config.toml
arch = "dit"
fused_qkv = false
positions = "sincos"
beta2 = 0.95
batch_size = 384
Rows from block 2, named by matrix and row number. Rows with one number belong to one attention dimension. Each number is 128 + 32 x the weight over its row's rms, rounded and kept within 0 to 255. All counts start at 0. After the name is the row's rms in percent of the matrix's.
# v: attention value (model.blocks.2.attn.v.weight, 240x256), inputs 86-171
# proj: attention output (model.blocks.2.attn.proj.weight, 256x240, transposed), outputs 86-171
v.218 103 [187 158  85 140  71  48  97  90  76 210 136  96 121 119 140 162  81 124 102  94  97 129 113 144 115  92 143 123 109 106 155 121 169 149 176 108 133 157  98  90 140  71 193  84 148 109 136 166 146 146 107 101 145 182 129  97 155 110 137 125 194  90 104 128 155 136 140 106  75  58 175  77 194 148 110 129 154 159 111  71 121 146 132 109 113 167]
v.219 104 [141 154 164 102  65 143 131 135 145 107  86 154 150  72 126 110 127  34 129 130  98  62  81 114  97  55 167 123 122 127 122 174 119 116 137 161 140 178  95 114 121 102 137 138 127 110 149 135 135 198 113 104 141 142 127 104 108  98 153 103 141 117  71 174 107 122  83 150 161 105 190  97 129  93 101 147 136 167  70 144 159  82 138  69 149  74]
v.220 099 [ 95 121 134  96  79 139 117 154 147 108 120 126 109 108 103 162 130 106 166 153 138 156 152 126 135 159 141 197  93 148 105 142 102 106 158 199 165 125  79 109  24 111 185 131 105 139  68 179  89 148 118  80 105 130 144 153 126 136 185  91 106 145 160 146  99 120 128 141 176 192  97  85 101 160 138 122 119  95 139  97 149 144 113 156 119 105]
v.221 107 [168 105 120  95 201 173 125 200 105  95 116 135  80 246  72 167  90  98  86 124 135  86 119 179 175 122 117 124 163 136 170  63 146 132 133 110 152 148 102 125 153 223 157 130 123 100 114 165 167 113 165 145 153  79 100 102  87 153 220 111  62 188  88 179  67 145 101 121 106 180 109 146  98 144 154 118 129 114 148 155 164  84  91 130  71 118]
v.222 091 [131 131 163 161 213 134 113 130 144 138 117 181  86  89  76 138 192  90  85 205 105 118 155 106 134  92 109 116 122 147  95 145 164 156 105 134 107 138 142 145 175 166 123  80 114 177 133  86  94 158 127 130 134 114 127 121 154 144 152 155 157 123 137  46 108 146 113 144 169 106 103  90  80 134 143 143 124 144 131 134 132 123 137  44 137 112]
v.223 106 [163  79 172 115  94 106 136 146 167 109 105 150 102  90 173  92  38 112 164 113 148  87  81 150 147 116 139  87 124 154  95 167 107  83 107 105 141 123  99 102 143 129 152 136  82 148 121 130  86 164 104 130 100  95  67 112 144 120 124  85 189 188 144 215 142 146 118 130 136 158 118 119 133 136 126 174  80 144 124 128 133 163  61 157 121 151]
v.224 097 [149 163 110 124 148 160  84 133 113 176 131 106 120  95  98 133  63 175 110  62  91 111 126  76  82 147 106 169  98 105 118 160 168  76 185 125 113 102 152 109 138  88 186  96 128 128  90 128 210 112 153 121 117 134 134 158 119 125 133  97 141 142 157 117 148  51 177 170 154 150  67 135 141  85 118  97 142 116 173 104 101 147 108 155 108 141]
v.225 099 [148  79 125  77 152 115  89 122 130 171 113 162 160 193 112 140  94 131  73 125  80  83  75 180 123 188 141  74 141 112 116  45 171 152 155  97 103 124 131  87 103 123 105 144 139 148 131 146 136 138 135 169 141 136  85  98 150 122 112 128 178 141 160 131  95 138 127 170  98 153 116 172  77 181 123  72 123 149 125 100 116 174 177  82 127 159]
v.226 099 [123 156 134 182  84 125 120 103 106 181 139 159 141 109  58  91 118 108 143 120 131 153 127 100  99 166 100 132 109 122 151 145 121 133 163 151 149 108  87 183 126 103 184 136 142 144 113 106 129 160 112 122 157  92 117 164 164 112 103 162  69 178 137 131 103  61 186 163 152 162 117  67 141  89 130  94 112  91 128 105 138 189 100 172 131 159]
v.227 104 [137 138 149 103 181  86 107 154 109 101  78 137 177 161 122 156 120  63 107 122 132  54  57 145 200 117 150 121 180 170 177 144 134  86 106 118 182 104 155 107 146 163 124  95 133 115 139 161 165 176  81 174 117 148 106 165 137 137  98  63  84 111 114 132 180 176 102 113 145 110 135 124 148  90 142 136 162 101 146 125 149 211 132  90  92 149]
v.228 094 [121 123 129 186 176 125 145 118 125 138 126  79 120  93  98 208 162 176 150  83 160 180 119  96  92 171 122 161  84 123 113  73 116 149 182 129 141 128 138 134 123 124 151  87 113  79 116 137 133 120  92  81 146 153 149 170  98 205  90 105 118 121 149 110 150 109 218 151 139 112 101 165 118 158 102 180 163  92 143 152 138 153  81 192  53 175]
v.229 092 [111 145 103 117  76 122  96 104  65 134 120  92 130 105  35 145  94 164 166 100 145 165 147 130 117 165 129 147 118 114 126 119 109 123 187 125  91 111 148  81  85 132 133 163 117 183 132 105 162  75 148 145 152 144 205 132 148  97  75 163 104 130 117 150 160  67 166 181 118  92 193 160 144 150 110 118 118 107  91 167 115 120  65 106 167 178]
v.230 108 [116 117 192 142 132 173 146 158 124 160 130 153 159 133 128 152 135 106 179 127  89 156 118 146  69 114 138  56 166 136 183 123 109  83 107 173 139 130 136 159 104 114 151  66 145 125 137 120 114 159 135 129 159 116  70 142 180  68 118 153 125 190  98 120 126  99  74  91 102 114 118 115 128  98 126 142 118  76 120 140 120 157 140  46 104  87]
v.231 097 [ 85 119 113 157 136 129 176 140  50 162  87 135 164 122  88 122 150  42  83 106  76  92 121 162 116 175 128 121 149 111 144 142 110 149 108 170 112 120 117 140 115  97 160 133  99 111 115 157 137 167 105 112 146 162  78 135 148 103 112 128 163 203 115 195 144  66 102 115  68 171 155  86 104 128  93 179 114 140 151 129 133 143 115 128  87  93]
v.232 112 [ 90 172 118 129 113 128 112 109  85 181 123 175  85 154  96 103 150 122 149 162  88  84 134  97  81 100 114 205 136 162 120 229 173 115 119 158 175  79 136 171 121 153 112 131 131 129 117 179 173 146 135 136 121 160  94 120 156 155 153  41  73 194 141 165  95 131  64 106 132 103 165 107 115 102 135 100 177 166  92 110 119  62  92 167 140 105]
v.233 093 [147 167  81  59 124 106 100 109 163 100 107 124 170 152 108 111 140 149 153 165 111 124 112 146 142 149  96 159 108 157 140  91 101  34 117 224 130 113  88 186 120 137 165 117 102 123 137 169 118 151 128 124 118 108  85 123 164 117 104 107 134 128 148 110  69 119 103 123 153 127 134  72 132 152 128  50 150 112 116 106 121 137 136 177 106 107]
v.234 097 [208 144 129 105 130 162  82  62 136 115 180 120  99 237 120 179  84 138 125 115 104 136 162 172 159 168 109 181 131 127 148 138 180 120 140 162  97 125 151 176 101 164 166  58 136 135 119 142 122  90 155 126 118 111 121  83 123 140 146 165 133 142  80 180  80 138 123  89 116 168 112 131 140 135 143 124 108 178 107 142 116  86 153 129  81 132]
v.235 088 [117 106 120 118 159 111 155 179 101 128  86 159 127 171 161 151 163  90 123 132 178 160 136 107 125 102 222 182 135 139 153  42  92 159  94 187  84 130 111 121 122 165 126 177 177 110 154 124 165 150 111  99 146 107 128 140 135  98 144  78  94 121 195 152 119 124 123 117  95 156 136 137 112 181 119 130 114 161 192 108 115 125 184 173 134 110]
v.236 097 [166  72 133 136 193 155 132 119 203 151 138  43 173 152  89 113 253 106  75 169 129 123 179 129 159 147 129  97 175  75 158 187 166 170 139  67  87 126 128 109 108 117 115  87 119 137 101 146 125 171 124 139 164 136  91 117 155 120 143  95 104 121 151 111 140 134 107 125 135 122 122 175  95 119 127 129 121 103 121 135 118 164 119 110 122  75]
proj.218 101 [ 79 110 125 155 104  84 128  94  79  85 175 104  85 157 152 118 147 130 146 129 113 142 158 163 139  57 139 137 124 139 127 101  32 215  54 113 115 133 109  81 100 131 183  93 104 129 148  83 118 140 107 146 141 176 120 117 151 186 110 112 130 101 107 111 110 155 122 128  90 110 117 142 134 152  80  64 104  86 189  86 150 139 157 151 186  93]
proj.219 089 [100  91 137 144 183 147 177  84  62 194 112 166  75  94 112 152 108 149 113 121 143 149 149  70 110  60 138 162 141  96 144  79 168 100 108  78 146 104 156 143 151 125 156 138 138 128 151 147  94 139 120 161 162 153 116 144 148 124 104 134  89 154 150 127  80 133 102 125 174 135  88 142 147  70  92 153  72 141 118 153 118 115  90 157 124 131]
proj.220 099 [154 135  93 151 158 150 145 129  90 203 140 116  74 185 113  61 135  79 167 149 144 120  92 113 159 161 136 113 137 136 134 101 162 151  90 125 166 119 120 101  46 165 157 130 149 108  97  79 155 129 110 127 140 151 145 115 136 125 150 129 113 132 110  90 138 109 107 150 171 108 102 132 185  97 163 156 121 130 173 145 108 153 148 176 153 146]
proj.221 112 [110 174 110 163 113 141 143 108 137 172 133 129 166 210 127  54  86 114 122 116 137 139 144 200 146 182 145 150 168 126 144 187  88 129 102  95 108 108 144 141 215 153 154 199 112 106 119  82 152 111 167  85 138 114 162 133 168 110 136 170 127 195 180 103 155 113  93 131  86 103 125 156 129 138 148 119 111 125 187 177 146 148 124 137 130 124]
proj.222 095 [ 75 139 175 140  60 138 137 140 163 129 112 156 139 113  59 119 166 111 100 151 182 137 122 146 125 155 110 109 107 159 137 134  46  96 120 117 157  81 117 137 183 133 161 154 111 157 101 125 125 130  98 196 151 163 124 133 114 105 162 155 157 135 145 191  82 119 161 144 146 188 124 150 112 125 151 163 143 121 136 103 151 168 121 158 167 137]
proj.223 106 [139 123 137 123 148  95 110 122 158 149  76 149 127 143 178 154  56 123 137 101 136 148 143  78 155  70 148 216 118 136 128  96 155 117 122 104 165 123 145  70  69 176 167  33 196 154 133 162 124 139 168 110 108  88 115 153 124 146 133  94 151 154 133 113 156  95 129 183 135 101  84 162 144 132 100 131 169  97  87 112 129  90 194 153 129 132]
proj.224 095 [ 98  95  85 153 124 154 139 117 136  78 123 157 132 144  58 119  93  88 134  84 109 135 181  74 103 103 132 138 116 121 169  94  66  89 142 117  81 117 107  60 134 131 165  93 142 125  86 136  92  53  82 124  87  93 126 117 145 162 121 124 149 130  86  90 148 144 207 115 152 168 199 124 167 109 156  94 102 112 114 100 148  86 137 143 165  96]
proj.225 094 [110 194 154 153 102  79  71 157 152 106 113 168  97 171 117 105  77 109  97 142 126 138 170 156 174 144 129 153 131 164 112 181 105 144 105 111  86 135 112  96  87 103 139 100 127 112 163  58 110 117 103 155 119 152 123  79 107 133 102 157 147  53 119  99  63 114 143 109 129  92 108 127 125 143 130 113 144 136 130 132 118 161 121 156 147  92]
proj.226 095 [113  99 112 136 134 124 166 123 150 148  98 169 134 104 134 110 129 100  91 112 106 101 147  97 176  84 141 155 147 127 131  83  75 145 152  54  90 146 206 147  83 132 167  91 111 126 142 137  72 157 100 118 136  93  98 157 123 128  70 124  73 169 139 153 132 108 114 138 126 162 146 157 151  98 110  84 174 166 110 127 113 183 160 129 156 126]
proj.227 096 [ 91 118 156 131  99 115 110 100 114 121 136 154 157 179 123  98 191 141  87 127 161 160 166 105 166 120 107 124 123 184 113 121 108  92 113 166  65 118  69  54 144 169 175 100 128 125 166 127 137 127 121 102  77 106 121 102 145  79  99 121  89 120 112 134 179 135 146 100 197 104 107 103 113 180 118 166 121 137 136 110 151 233 125 138 160 170]
proj.228 095 [114 137 155 185 128 142 148  97 104 166 158  63 105 157 152 104 137  69 134  87 227  95 120 131 133 174 146  92 137 106 195 132  44 147  87 115 142 122  60 171 156 176 108  98 156  91 104 132 101 135 139 155 173 134 135 155 163  69 112 101 102 157 137 163 115 124 121 108 140  98 163  90  79 115  89 162 140 167 175 118 130 180 140  71 192 188]
proj.229 089 [114 107 110 115 199 115 118 101 144 119  82 139  59 118  80 118  81 109 111 111 154 101 123  95 121  88 143 102 132 117 180  80 184  90 100  80 119 145 114 104  85 133  83 141 105 158 152 107  72  94 126 107 151 102 167 131  91 136  63 138 126  91  93  45 153 109 118 122 142 121 123 156 158 137  94 105 126 185  76 144 132  83 189 113 105  68]
proj.230 109 [ 81 100 157 160 129 126 144 123 100  72 173 170 170 175 109 103 187 106 134 136 108 131 120 114  72 154 104 148 121 167  63   9 126 163 168 115 102 114  99 172 112 151 166  87 113 149 150 150 124 103 128 129 140 127 101 128  33 146 122 164 145  81 171 153 121 139  76  89 133 187 140 114  88 136 125 104 107 137 122 160 117 177 108 184 103 152]
proj.231 098 [136 109 138 197 134 109 155 111 159  89 134 123 114 180  46 131 135 170  61 112 138 120 139 140 157 136 139 103 142  94 172 114 100 144 177 112 134 100 138  84 152 177  92 116 116 127  57 113 160  89 110 149 136 166 139 133 112 196 102 136 111  94 128  98 120 158 105  80 108  91 129 168  93  65 107 147 103 154 113 145  87  86 128 151 125 137]
proj.232 100 [134 123  93 109 144 154 120 113 127 135  47 181  98 124 102 128 108 148 125 172 106 143 111 174  89  91 160 124 175 153 169  89 160  94  95  51 121 174 154 156 100  81  98 110 114 147 129  84  99 137 155 103 110 114  94 103  91 130 163  77 101  85  99 121 146 103 119 165 138  62  83  88  88  57 142 143 161 116 117  88 166  93 109 121  90 131]
proj.233 097 [128 101 115  93 152 137 109 124  95 131 107 103  81 146 127 122 160 137 157 169 142 147 145 108 133 127 177 125 126 171 125 154 191  69 107 103  97 133 126 125 110 191 124  24 151 102 148 172 137 100 151 152 105 127 113 118 119 114  47 153 127  29 148 126 109  92 187 138 140 121 106 134 157 149 137 102 139 148  95 117 134 145 146 201 172 176]
proj.234 100 [123 182 125  89 100 163 166 164 126 134 155 107 144 232 161  68 159  96 122 173 128 136 123 235 209 143 145 114 141 147 123 127  85 106  98  77 181 116 107 161 123 211 216 151 126  98 125  81 102 116 144 147 140 134 100 124 135  97  97 175 150  97 150 112  94 109 150 127 173 117 164 118 131 155 137 114 120 101 149 153  75 178 111 144 172 140]
proj.235 085 [ 95 125 156 125 145 160 140 114 171 100 110 168 112 113 193 124 124 127 120 108 137  99 120 148 133 137  95  98 135 204  89 241 155 125 194 100 162 141 130 140 139 141 106 121  49 123 162  50 101 141 110 158 183  98 147 137  85 154 157 141 118 125 118  94 143  77 105 144 129  55  97 158 176 123 121 117 129 121 188 119 133  73 136 145 131 148]
proj.236 097 [139 190 146 176 108 175 113 181 102  95 146  44 117 153  72 107 214 112 114 189 116  92 101 154 182 154  97 107 183  84 112  73 108 138  77 185 153 143 114  89 108 145 109 134  92 145 100 135 130 143 115 152  92 185 129  88 107 105 106 145 100 138  76 151 110 107 126  76 122 150 146  86 103  83 166 105 128 116 115 169 101 168 110 119 129 102]